From a checkpoint of a small image classifier.
Model: 3.56M parameters, 24-pixel images, arch vit, width 192.
Rows from block 4 of a small image classifier, named by matrix and row number. Rows with one number belong to one neuron. Each number is 500 + 25 x the weight over its row's rms, rounded and kept within 0 to 999. All counts start at 0. Numbers have three digits each.
After each neuron's rows are labels from the 100 images, of 14976, where the neuron reaches its largest size: "responds to" is what is common among them. Only what is clearly more common there than usual is listed. The data: made-up waving flags.
# gate: MLP gate (model.blocks.4.mlp.gate.weight, 512x192), inputs 0-63
# fc1: MLP up (model.blocks.4.mlp.fc1.weight, 512x192), inputs 0-63
# fc2: MLP down (model.blocks.4.mlp.fc2.weight, 192x512, transposed), outputs 0-63

gate.69:507521475481513529519487501509499513524479507462512519513464509517505487486537499465512522509499487558455493547480533439488479525474454508492575482553525538490487498529481494523530559523503509
fc1.69:486441532533483444459500512469516505481496480531519471491542473506529532518494481514502455485509550457548496461485474539532499481501543510503425502482508471498543502478496533487467473487480473
fc2.69:496527406451462521551510545501493510504498514470516513480441494472548514535473570521505509502518528453485501487500503473512519461507524544520483513498527522499477495505499546494494524527516491
responds to: saltire

gate.92:528509492489534499471491476560514491486478542527516517513485511495498451513512509514488489500488543470571452509507519540516571475521466492457494493467526487524489518527503504540537502492480450
fc1.92:459485507493486490508535476463531492513490472478502518495541499484513468470486482520498506472492506533476562530493482493496483509496549530505486505529475509497510483467467490453523523486540582
fc2.92:508538508510506505485492567500493494494538523490495489471518541494494492496497582490534546510502478531492490456505487524491535471475496497499489505466503466491494493562458470518485479467537472
responds to: three vertical bands

gate.54:455559544509474498493495510445524464468502490496502488472528502492495477499498496501520475497525544491503486509485503481509498536511447515503551523433514465526486510505532500498488508486482519
fc1.54:497442518482526505509477442526500515555480536525506499535534523526483509494532516458451505494483498492494525505465469478501511475478543452518471509547494498525486511503497475519501447526509518
fc2.54:493448541493527511507541540525514490497498529524492468515473487478477453521488485527559514516501473519495477471494522492539525489517475473501489516460495457479547542518462483515491510493495459
responds to: border

gate.358:499520503499452459487542513508508498482490537488519494496541503509511495490500521540495518474525534487524484466452497519540544477488492500462522492541544532489525482544465478515507527479488524
fc1.358:545519519486506498548514524478496505473498491508477492522476494496480498513492471446522507498489474475488474542525497487509478524495527505489502516474476519458483542473535492502496461490527486
fc2.358:484500477490517517445536525525476466476495521495510483485456523491481523493498498514486501433547519500481541492503516522509536522485514525493561468491490504537507504527496513494503488535480497
responds to: many stripes

gate.148:551520484463514511496487511484533494508479508460528507477482488491486534517472498479508532508504535502483500458519534482557478503519475516489501515532541498487544504518511515484509476491496492
fc1.148:496504511485491519490500491500509489503479506482497471458513497522465476484534503497468536511525468513465571481477492494447485493452495552490502496505501513502507502478474489524492470498510502
fc2.148:504501443511495527510504511510464503512518519498495490534507490524494506499479533474553504538490477541532524488506491499543505488489520508497503515441491531548487520505528553535459534521459498
responds to: offset cross

gate.427:490589527511535520495462505495561529480503494499516475486476489471514492496485507489487509486505487443529523534545499479488543493499496481455496482510528492484482519529480484511544508503464440
fc1.427:511508499516470468487514512498436438494492499498516502512533525496505476508522502484516439522508505538483492472460498509516446510505511508484511505489473512543520502500501508486444474531520517
fc2.427:479525529523509499490471453477502516518517468476502464529543517490521494570517479512526500534454488495484505468452480491495527484454494462519492492517518470527488499532480479461512506499479537
responds to: diagonal band

gate.150:506518474522512476555548523533515513488526525501518492476480516485495506509488459479496495499496493470469506509496525475542466502444483453513544486513509496496506491503502522501500498499479459
fc1.150:506467482503538485493477556508470487503483486508513505500478508495466454486531514518508477537497506550553529498514461467479555525532464525473482517452533498466475516492503493529513540498525534
fc2.150:482504475543485473491498521507495498506517502530461461495477490493465541551497475493529521491537504477474516502478479531484510532479516503507497507475465511512516524502477508508527469497515484
responds to: upright cross

gate.287:529481523505492505469498513501496494541517537533549484489514491509491573456494497510502474507520492473492488487465473494492502510532512540466501481501513477505548494536451508490511509498506470
fc1.287:479502546523470487512524532491491525499514542512502478476513457525478488471512479547500538507511467494521492529486516488550516496484460483505477493501499500528492484546426439432461502515511483
fc2.287:504438502542534471490496519540520521525497506532492507490485469517509488474473504520499506473479473508482522494515501511457501436490498475441476493530509520463494525514506486505481494513476472
responds to: diagonal split

gate.1:458510528506519535541476534538528543469510506501490534495461474505464530502474502505499457460509501482506540510497503490476478460527497527494533525502491519481514524498510530540494517518493536
fc1.1:469550504503521519512474461502503537450495478499492535497462476488465446491522501487472497440474531531477544505517521518536477524506492523527526483453503476475523492509525489470483490477541508
fc2.1:510470513494534454518512508470508503512535525480463475457521483496517549420514525505522479496521500455497499513509510489525554489542537510538519469503513528486533498484505512489467492466484485
responds to: emblem: no emblem; plain field

gate.289:525544521486486496455492501535503500485523470491454508526487514491464502492515476518477513501492482438544444479461501441490521503473499477531441479497486553495499486517481489510523491530513483
fc1.289:476469518454475487473465486478479520511518510480436519536460501500500483499518460488524518531494513464544471489518509443520497512449452478498454500466507552513508489474512528511532488541489511
fc2.289:498506538491512527532492531503496475550523480490513450539496442538481525538489489474485500507517473541443489508537551529525505508539532489498492499512457468502477501508525515511446495479526460
responds to: border

gate.200:520491500520515486517538512460518492531479525478502504502556489559500489474536513509522523493527496511523530476491494493499489505475510510482491465499501481435468469527460514508524487482509509
fc1.200:528491485492564569510528495495493496483511491455495536506529540506522469493464458498502527512499493483482504515517526481525517450513478521539505497510468491464516456564496516527466521498480518
fc2.200:479491493449499514528492511527505472523542517523484455494491455519511517481505497477488489505483518523496482533443499518473501530485524480514492507521434487480507500480533517458490528500479483
responds to: triangle at the hoist

gate.393:497485524501519484445505528454503516505517486486460559445491484466514467524472484524498514496483486502515483510478506508531535477488540465505488500473492486502515515489509502480521489505544487
fc1.393:500482494523521453506468478547514515540518493517568463507530499545478558540526541459499493521526488490469507495517518536474481495521509505451487461486506533543506521491486453548447469487507525
fc2.393:535517511493498510526490481505535510501494540475503479520479491482538478482522532527492424519531480474495446511541488513503506512489517534505526511538429493481538507524484506476528540496491486
responds to: triangle at the hoist

gate.322:471520520498548467498495535562548509496511467450509524504504507522471514512491463489490538487536494516493487480463498497485515456498516463432477473550502519499488507534485512492519510494455528
fc1.322:526506451534514502487499466498460504507548491493481501506506476498457565514507483525485488461465472470518544499498520478513504528461517511470505485518517509504485458509519547490514481516498514
fc2.322:512527479479500473515530507520506471504508516482550535484469472481532444512428538483539514494499544530524505481521489479521502484526521466534464529465469526467515505466489482488476493515506499
responds to: offset cross; upright cross

gate.380:507511524515464489505498498475532536471493500528501517507488446475539487503473483502490487517504527460498487474479529523530473492469531544476498501531483521488543481514550529518517533474503505
fc1.380:493503505502502509487514485590540512507491471519506509488506507461522470504487489475510499534526527487453532496537488511511462498492489503497516510503467526472521522476517535487535555509489507
fc2.380:470484496501515489512502524460490506501522525508501524496477461452519551486464508511492490463493488515459516495534531532485509492538484508515548483495519485450505499486470480482492492474509505
responds to: three vertical bands; two vertical bands

gate.442:497505463521506535503471521487482485496511487491492496520515529489489500498533502507520514537533534526460489460487484539482494485529461520434539521486524485508500498474469492496530437528500484
fc1.442:473489516532517521496475541493530477495526506528532488527502482474499519531543503499469467523511489503481513473470440531517479486501510449486509530495532510519457536495452517506513487501533527
fc2.442:494502471495523531506527519502500485453503509506500547523489475446516486503491513505454538525461535474516531476490495472565519519504546503480539482531497510467494500500477488529489488545477488
responds to: diagonal band; white

gate.349:510549483455512492524504522484475524468542529504510481493506506512508511470527522488504531470493536506495481491536498496556507485476514539523512504519493514524521516492490485525538487490474487
fc1.349:525486471524507472519525481502498548472495513511519472463505494539477545490481487543499478520526499503471479437469454498455453551491523503506479515437493496504484478520521500502525511465519530
fc2.349:469469496513489510472512545523521510514516507478461517531523528485479473513500467530519527491470503500573548516538488485510492483515513506525462516511460454461538529492426507551498489535527486
responds to: offset cross

gate.402:482506469531511514483516474493535465543476478495540493479527495493551518485489496460507512490508463509536481468499500443476527522492511532533492517490528478480454523516460468488496530492506498
fc1.402:506514530440475460517477549519462484512531522474496519519497510532457479520544549507516490459489540466497522505503526505505493524494488462453481518511489477513529488526505490512479469509489504
fc2.402:500473524518498503511474510470499525478495530472495461480509483496484508474478507474477500461485491500526523489478490461496494510536528526534481522499548501487529520528519474502511515496475488
responds to: upright cross

gate.53:483514480512573542505532523488458476521515494508555485500502509493557492486512485539536474491490486500486505524464500496494470486555524503498486478524498547548494452505509483500511486516544467
fc1.53:501463488508463496527481500520471515499526500521546505469498536546500549509510501511498505514504496528496475502499541467495471480523492445510430517531527499529462483508492534490486463467537513
fc2.53:440522514527551506433484470459486485503505519485490532507499497480455476471493527544496476541553496495501526513476489485474477487509466488496508523492471496471493507477480480457503482492491518
responds to: two horizontal bands

gate.182:486461518479486490521509513447537478503509520498509520497507461492504516501513519484486530536543479518504448516527466488534527536532543499514492480488454508496487527520483490570495506464489535
fc1.182:446474488495482510502505515472496473519518507510476523496535475507504523486505537481500545527490450501515488552494465501491461498548526512517500489481481491505546502541528525554482507462509517
fc2.182:511517481516515496508532551490523494459499506553513500448503571499473495501485472517491503504522481465468555503519525535520474469479512495497497541481485520509495494505528529486509496481480482
responds to: many stripes

gate.145:504514455507496480516517486499488525508474453487551496476532517447510529498531547503497541478501484443493509480480473515474516485455536480498496521509504500497496466524429512478479484440465491
fc1.145:536548439466504478532534484528489514522483492502525457510475509448491522491532526466527567501534480479499527513484497529458523486490456491495511509479483482488503473520481539500499487442515514
fc2.145:566465490481519516499501489521468499466474474485537518501481500457502473507520533511520499482447550520578494493510480509470468469457486507512529535490516470489469527490523480511492466485534466
responds to: upright cross; grey

gate.91:539494493504525512536526515451486531549491538508554540470494510493460537454512530502506461545502494512503533487461453526517476500523498474546522523509512453490507483485495502501515519491446508
fc1.91:498499451513538477493489523507496485503531532526509514474500520540497476536546456478504451445524500494518489534465496537474512552473538480503467518454503498562438500454469535481493519454544511
fc2.91:488507500525458484490503524540521482498532496480485448502460492476516535478532558496536514506473538548511511520525477513515512494456491479444483508445487516473531555497514445496499481506508506
responds to: offset cross

gate.496:566536489525508497490510523526508505534492484489506529542556546521527537531487497469496522474534496494475462522512494464470560472463529496518452472499479479513479505521482482495560472482570488
fc1.496:481543509490519475505511465495548505513504522512481514511530487482491491502473493464477473537510529499472485554551482479500529495464505525486477517479487471498487515502483558534519454531535427
fc2.496:448475523516511477470500471487469492522526450537516498497504485478503529521500507503556522453503494513449459441504530526527502451532502502485509487458511488503486498488472511523495536496494493
responds to: many stripes

gate.149:484489482452506527512523549528523500535500536496541515463514527509510485541523500502532532486555525481482534486489505533470554511516528519477484496533497510447500487521486486514495483514487460
fc1.149:544481516524504482473463458475497481472523483524501479528484507488500534500471539493487511491477467535498443519533514452536473470491502463508477462473544469515493491486482505491505494488513526
fc2.149:520493506504514536522560492517511542504527464490467484503516507519451411492519484542501499532508520501458460495492545504490512521526520555538513490516490558511497533496485546470472501467501461
responds to: offset cross

gate.117:468515493531511485534510465462495512516519482493500503478496513497486539541456516496479509496435456538482474499501526464500523488531506487471461514516501524518500501471477492503527508487471467
fc1.117:531546490497540481496505499515501493526484502508458473495502492454545493536494509465526456464440533570489473504458511475492481507531479505511474499537501504518482548483492479490521515510470492
fc2.117:481505498509457503488522487527509482511483471509458544455481501494490501508486449488474495531527493467513465525534511520496472495486478473456498499500483529484520547511470551510484469491498501
responds to: three vertical bands

gate.246:499534499467528505529543494493558535544543440511481546505484496479500503492474485508502532571509520484485506485487485508516463552484481484475528536521545531452510512486498460481515461496494492
fc1.246:463479491526466476480458473515469471493467544489529457485499507533502456513483484491489493479514474518525537521538520506483492500492496502493474431468500502519484486510542535516479552518498529
fc2.246:480541478510504503563507549500508530513528474551490515529493463526515488492504482521483531533503453451493550526480517507489504516522476503470556483523516507458481513495517445455523515503519488
responds to: diagonal band

gate.260:487552516528546456528538487461510477456500493491493520500429476503478477528484512551522522486520480516481470488524428532471498438490497465503517502530487506495512488511515571494540510493485561
fc1.260:481515477524499519508507508490491544506483504503507457545477500521477528494510549502489521496524473468507554492474508505464463486516445494492463544522523503470551502481489460495497490518466501
fc2.260:499507514461465510506506446483477481507512514476486536477456483525466454476523494506488480522507489475512504518461528508531531475487522497482520513490491511455469525475487463491483525471520515
responds to: saltire; triangle at the hoist

gate.400:494474499487536479455477507509522558472515533476520523488539507475520471486513525494508503470511536520492503522473507468497476525459501493486486493525437493512518476489500539461465520470529487
fc1.400:494483498516473519500482473514533551511488545489488543477493496499509475482493518469493476478513495496508550484520493502488507497462472499469511481501480472531496466496519526501493529468581492
fc2.400:517526471499526480510532488504499502494486523508496521493534488474465470519505520497492538474484508505504521515504536511515507462471483507436533497494502519474499549550514500515485481481479505
responds to: many stripes

gate.183:486525500529534500485497462494536504480517456513496472531498532526491531471513504499530505462515478477487469457497470445531514540520545532489510523523521504479544539523493504481568525493484506
fc1.183:506522525498532504492523470485484483484498501546545450487524514489476501450496513440480467503539487506454466502478524560492497487508535493515508538510487485496499497514489495490494479527504461
fc2.183:531469492456476521561516481498525468477521515519496478476435520481522469532550518515475483479479497479486512503486525514506515530512507516519492478530505496513505491488475506500506535502532505
responds to: upright cross

gate.446:499507488455468520460520519502539530532508497513475490536486508477493462480495498482469524540505441500497525488485506514511495523456528531501502482486491532523448487540477521496493498500515492
fc1.446:483506527560506497530486468505453488491445495499542513506512520534492540502517516516516474460506552474478471501528525491474509445505450481478530516507487468489546500496491507488482491461461504
fc2.446:485524482542530490524520487516469469515474535534477463477495473493469560532517478557509507491515438481520478552490535499496526525461519442557513515521459469533508508487523507498513502486492501
responds to: border

gate.296:519553545498482496506501480489506528449501519428483540474456517545499528467501494505446473468530456488509447525472519499500534468498466490487486528528524519502541517485513547526518540535480479
fc1.296:474561529505481526505520472463533536501463526498473478532514548509521479500497454521494475545522454481503535554435529537490512480513508504522513467468477511493511496511513511519479521494486501
fc2.296:521529505492502509536487461545501472462458509561494562499506499476540555504492509492488513494506487531509537495491481464525507514530501532510520517506500509495495517481497533484497497500548484
responds to: upright cross

gate.5:534508460488458464466528467484472482491469550501490473551470500508499498531445531552454495486499558501475471502502494462488517488531507509543521486466516505483450501495502512512530509515541514
fc1.5:487532463514469496504545487522545480483507502484474475522479525512451487515425505494454488528484523517488489499432515504526538541521489496535510508453509549506491466537504493492442535490499489
fc2.5:529518486462516434538471509491509531522497495513456515512525485485507489471462511515501537487513526477516525509478487506522506477515477493466439472481482463509461524506505508452498438506482487
responds to: three vertical bands

gate.406:444525438514535476482507495528479452493518508554551522523500463519493516510505528529538446478488503442513545503540490499495527489463490515510484458522495511525500454540504511487531507472540494
fc1.406:467498540476466505484511472496474569482497486470479510472516525494494478481486500490456507549524529513499486525514470548482517504548478529514521513496511491491482509453503512487476480506459495
fc2.406:489509474530487439467507518524470522524522502553542512516497492554500497516513519533485495508495535458528512553538448482492479516426480497529479516436488519478529511497515484480519472524526491
responds to: two horizontal bands

gate.240:510541498461483490523518505547517502494492502456507542503441511488492497517554472479467516454477486468464497530485490536534496479461524544501512475526462524461511488514481510540520493487444531
fc1.240:501474525533514507495506500447472495499525511494503501501537475503532505512462516525560488539524513507550501472483524426481526524516446440497494526484501494524510525489512496498492481526554494
fc2.240:459489495519506474529499509498533539498525508551529511527523465546523489482523501502460539495490474499492433478494494501501523474493516527497496476496459507553489491506478467494510512487501513
responds to: diagonal band

gate.307:456504516483523473496539494513525425508470534528518475426511485512496474498507492538485494501524551499484468484525506491504511485559483509488482462522507520534484501511482491522491551509497498
fc1.307:470526524519534461485512491480496461478462542499566520462478536514508518492522536537519501486542512475510492495502526513498526519499548494462507493507499517526532512527454494508468511500502540
fc2.307:488486501552453506502497520474512489488505436548461559518541503462504524532494502521537473486476463495468502465519524548511461480515482496496482466485506516416471498519516487502510510489492492
responds to: many stripes

gate.460:535474506526501492511480477546541502530516484482508430550470530485491543467525516512493527544500510496483490490491518523516494467490550496507491515508482470541537515504534539456494527491485554
fc1.460:505509490509491506485470504490502478494485530547511523494526460548466513502514446480521475518497507489486571507510504476485435521520478498518516479483511492490458473470488508516514494484497479
fc2.460:498473525521455469444487472456525483463518501508506452477528499503477493483517486496530486523465524487550503502517526453475511500474523470506501509518504519514520528513460522520502522476440479
responds to: emblem: no emblem; plain field; two vertical bands

gate.160:509562494482448513494551520508505514479493537462513476538492469541509516484527495494521490454534491455491493506535514483508500479535515500479503480542497462481495459512498507468489482523506478
fc1.160:511538524450501491557518518518486535473468496494508503510493463511530491481549490482510475458502511469484463483529531501467474469512485524498493479508472473519496544493501527502508498513506460
fc2.160:539541500549493471518491439483507530495530468497535505511498494521472534543499484495448536487513468538528529525488479512492523486514517491511465483463476497486504479502494478509510533496473486
responds to: triangle at the hoist

gate.318:510518521461486503459511537495506455487510481482570517489545486534520506496492474493495515511471516480500485469480488475481550512487500494450525490509520487521548501506486526506503511513507555
fc1.318:495473474536501480487466488473503520481507505489456474500466501504527502502517511544473495476560510512471509530516525530496467487514496508480498505477512531492453520494527455518474482471490428
fc2.318:467475522528495535499515473445462489514516500481532506495515532463463482500463485491534488556526468496527489505484499484451509491493461529567477482497487518486517530522460508518501516505509473
responds to: upright cross

gate.222:499513452480546537506485526484543482455513510511470519439473482507488495481485499508499494513515512546470461521511499515496479494513546502476538532497513545458525532490506469508530525495496529
fc1.222:469505518532458445518483503522467542509491490503500458477483473514535551523508511511521518497487514490530511481508522472512515484492469508445460460490453491518468521498476486526524474501542535
fc2.222:556495492455532493494533502527470513490477491539493468511477516481476483487502486493493441509455525425478475497508495500497506509543510472502488448492530502473500508475519499494493458481476493
responds to: border

gate.385:499545506478509472469482490464529506555479512539526470446456491492498533484480509494487510502535505556479536504523478506553480507499524488489495507520467492492516517521497439473459509584534510
fc1.385:541496494500543505496505514538500489453530455501446512497536543559491520489533463492510466510470482449503474499494487493465490509485522486479511465495530441509504498475519527510532480489524506
fc2.385:474530512469527486540504470494514523501451506464526485465513501495509503505495495500485532524498509541518501528490529515510514480509523537523492484517497518496499498542474520477433525495507531
responds to: border

gate.62:511515487470554488509500476471506526516456493500478470534533470529516501495525523502470489503478534493477514481433497523475486507486558490527456475521525524501529503542503476486481460490520510
fc1.62:495499483490471531501516507516492531489519518501481509487475504496432539513517502493488470520520500497507469528543529527553518439481482533466489535526460504483513511535546467532493492500502552
fc2.62:513497501494513484501477513535529436488518461522499483490505531537505481464512487446503470506482493529475475515476483508540522520499498473513506466545471482493503453497544503460509516485461481
responds to: two horizontal bands

gate.135:485495566498499460523491521476510506532464479518477514499499519467543484457539483535501492557523536466500474493554531474526489492523504513487509474462537532492501478481514459455478447484510465
fc1.135:447512419560491506501521504465515531471522477481501464454480507522504476494491491531459516504500516462474484496486502479497492468490499483505531495521473470469519523532532477503509511532502525
fc2.135:540484498483529529489513497491530545481490513513493560506501492524491505506546464476501446513483545448494520507482510499500529496548535480498469497532485555485444486455511512508535466469508528
responds to: offset cross

gate.237:475506535485514485526466511503537471496511495510545512501491525471487475488463504496502477525515495504462463516502508461484513488508503468512443463488498507531491499505522494525478530477473491
fc1.237:489524506511525497509471510524531515507563494524557512478483534507458468495526528547476475530473494519506471489491510477490546489479510477499473484501486496470477498473486479520513493476512490
fc2.237:498516509536492469506499461490490507500463487464532494477491525519503500522503500533454529506510480500507510531499517533450472504498506534508458528481513510463524519473530456522498490507453458
responds to: three vertical bands

gate.113:575529460524495479467524533487523485526479457495522500488516511465534493469472512499520494477516499498497507529524517544509501522446517444492518491477516476509470506528519448484487519498449468
fc1.113:475487496506515528489464515484529511495495543474525461484453496515486519496536493523520492527480464518495525456499510480516512540561508516461501482474493517431496539483482505517487518498553500
fc2.113:535469531488535495507475502499518458507454511444498466514516447482510518548475534481498525504495518513506489471507508477479512485531459495513495556461515513544512501500517523491461540496465465
responds to: offset cross

gate.304:498547545486487462508498461505502498489509484508459470534480486520525497465523535468489480515508524482522479512520510524499517543520532475487526494524503480448488494487486479471549529492499429
fc1.304:485491470489474519522512512477452468520481521509511522476534461489492535489481460512523540503519459527509517470468466496514475472452485500505459491473527500524495486516524506526464505474530548
fc2.304:513517508509486532526493520471462505519514511484494478528478551532441478493456500498506489484500513456481516535506487502463514465494516508548480493465477537457494524514521485497515538456514462
responds to: triangle at the hoist

gate.133:477498458479508515520535535501504480520460505530494550501519468502498528484511532551448478479509549487488487456529484469484477484475478483492468517511521523511496451464497479468534456508467523
fc1.133:527460468510549506522502493488520506549451469473518491474533476523457488510477534582510491463518510495479525484504487496499474491469524498493488522488470512518500507451501534500536500492454518
fc2.133:511473560472446523485488568508542455501531505537519531495557484527487465478478483514500493518487476514506484505519489490491481482525477504490538475482502507489557501520473530497505492476504511
responds to: two horizontal bands

gate.253:501480524493456506494506486490548454516506499511542468451492479519536520494483484513464542455513493499495470536507539465478496537493560528468509527507502449496526518537522490514540502493505478
fc1.253:497520492492496491507512480545490496529483489501520513483504511538465493484492485507532472509528498518534480480486518479472489502492514513522499537505500480449518509471517534488459519516471450
fc2.253:483516482509487526509466509517525509472466473512502522477487525468486485515519507487492510501522500515492523497504531493459538473455514452496521425579545503498514518518531481486499538516474524
responds to: two horizontal bands

gate.49:481506511518465463458526512496476520529485536492480510495470496486496498518489537466544538431505518450509503480498549503544513531509488457464512533534499515525496479469479517497521473479499513
fc1.49:539477504529537515522502500499509531514505495503477480479506513466526485445507469525470461488529479496504493540526497521506461485479499543510463456524516479529513538534478498538481510547495498
fc2.49:552541548516506509502456499541563479519469525488443463505525488494514529524502523498490493484478496521500449484470493539480527469470522521484518480457497496461516537474435508507505494466504473
responds to: diagonal band

gate.440:527517482454529533565501446477506465481499500496452491510519508490535505480495497538455527510546485532483510510519494506440512549493498497465520531531500493511526491466462474475537529499496484
fc1.440:479513465534479526457476524516518470480512535527524507442484456505504522553494476470539489488491504470469485489491539520507492473513517503458483448497502559508502501525480463479463504479503521
fc2.440:513503505523513538516472468506500476498502480521516479494492546493508480511487497493539498540521510466493506491504489500497525507489472423507491502505483535474538468505549485494520519510490517
responds to: two horizontal bands

gate.233:478526541500508539545485473484511501537508542551519506528534498465494549495482489505504464512484469469520496525472509517490457484499450476464506506507476468492502486462490491500519495517512502
fc1.233:494472513468445510464519505519500504508503527526523457489476515518535471487487483464502486509482535484518479521494504526534526499488455485494480521481525495520505568541492524515491505471482510
fc2.233:555522450480492500447470545510531525533480470500498521518520504479476509531500468521530475436489545529468502485483473451475487486493551497551495484489461496524525483479496508473549452532528484
responds to: many stripes; three horizontal bands

gate.198:518526475465512459464445489509498488488503502474460498499560493483521504511471507531496509550537528447490460509488501539499531503524434549451450500485485517526488496507498522503488524512490512
fc1.198:514482503490533490471524521490498555468505471516471499490513487514444512507466536498484511516483509529477520529510480495498502493470504550502502496489455513505452506508503489504524502546504488
fc2.198:458522503540492468478493494504481502502503538500509493508455524454530459533498481479534517526497535533537503489524517503493510521539531466532452519503475501507497464536496503434487485484491533
responds to: many stripes

gate.388:489511498537517480488539513542526517524511511514532491526468488494492512501534464470440462496504508488527484508507454477510468473487508544499485507472500494479478458502496511493487490429531537
fc1.388:503516479509525463517487533431501508507510450478491531501512521518481522502485493486510468469520483521509534507519475508482497534487488492550503464506565466503496477528481496491484537514546514
fc2.388:463501484548505516475505498495489482497441440435495531494512483505475483533536510547462491530497488528469509517534541541511516488495488508492490517431510525494530515501484481501490446502539510
responds to: diagonal band; saltire

gate.457:482470482476536506526513521517535457498524528518480470519473490486493490507472516521508521470508516415518534518504527490516486499503498535481484477499516537511497496487516519512490463494514471
fc1.457:520486542497466506484500491482491502501531463503528525497487491494521509519519481505509549489482493530502503451510461513503481502501488486537496534522498494462544489533460534472528487499505494
fc2.457:533511510526511484514537495487489534501469537502526497500460492474523500493490447501498426513507515531491509554490525515511467542525515522478461442523488519532517501503450506535485491503499465
responds to: two horizontal bands

gate.325:507534508483481512515456479475523493484549501503491476516492484518518502525523499496539454539520461472497526458494507491510507541519479501526498506487498533540489503490501505496478510525500487
fc1.325:513502494489483525508461486494522457474529499476542476541508500529483484520523510507544469502535494477474518503504537456497542502491474462512491539483498532512453484497495496535484528530507480
fc2.325:495517500534500496530512503521494496527505458477460505466480494520461500479515470487515528497471481535525533491523488531492490445487495486510503525465487524539549476458490525499526459442516558
responds to: diagonal band

gate.153:495487463522504440516470429510519530526524483502491534478502482478515492510525517473490505507479524478503470501499448519508515510451503544498471513444508489480505503479460526547472488471495507
fc1.153:498523480481493511510526490495488456459471498490448518518486509482469467544501502491506425489503489480450468517514527543540466519513527520480531507484566505480476529493527489489510502506499501
fc2.153:511548494525476470499515488478498512431543498504523487485497435498508497501538539528469484504458505487497505496503498496505489493501471557497469519507491456474521482538502528499517522490520492
responds to: diagonal split

gate.479:544510470488517457460527478466488527460472485458525536501545477495525539526488512469551495512469494472492506480467477514494507464521511475498500499524537523511531524527528501513526491530491523
fc1.479:487530504489480497474518498468468505465503500459506531524547461519546516478493489489517530536498495460528524481477484497495511458530517537501499482509550495473535502509530517533527504553497487
fc2.479:487464487494541491475504541507533518533498543515489483518531499525502505472531462519510503454509501521542502489520516475491526545479499490482482510552482522531467493504539507487533478489495495
responds to: three vertical bands; diagonal split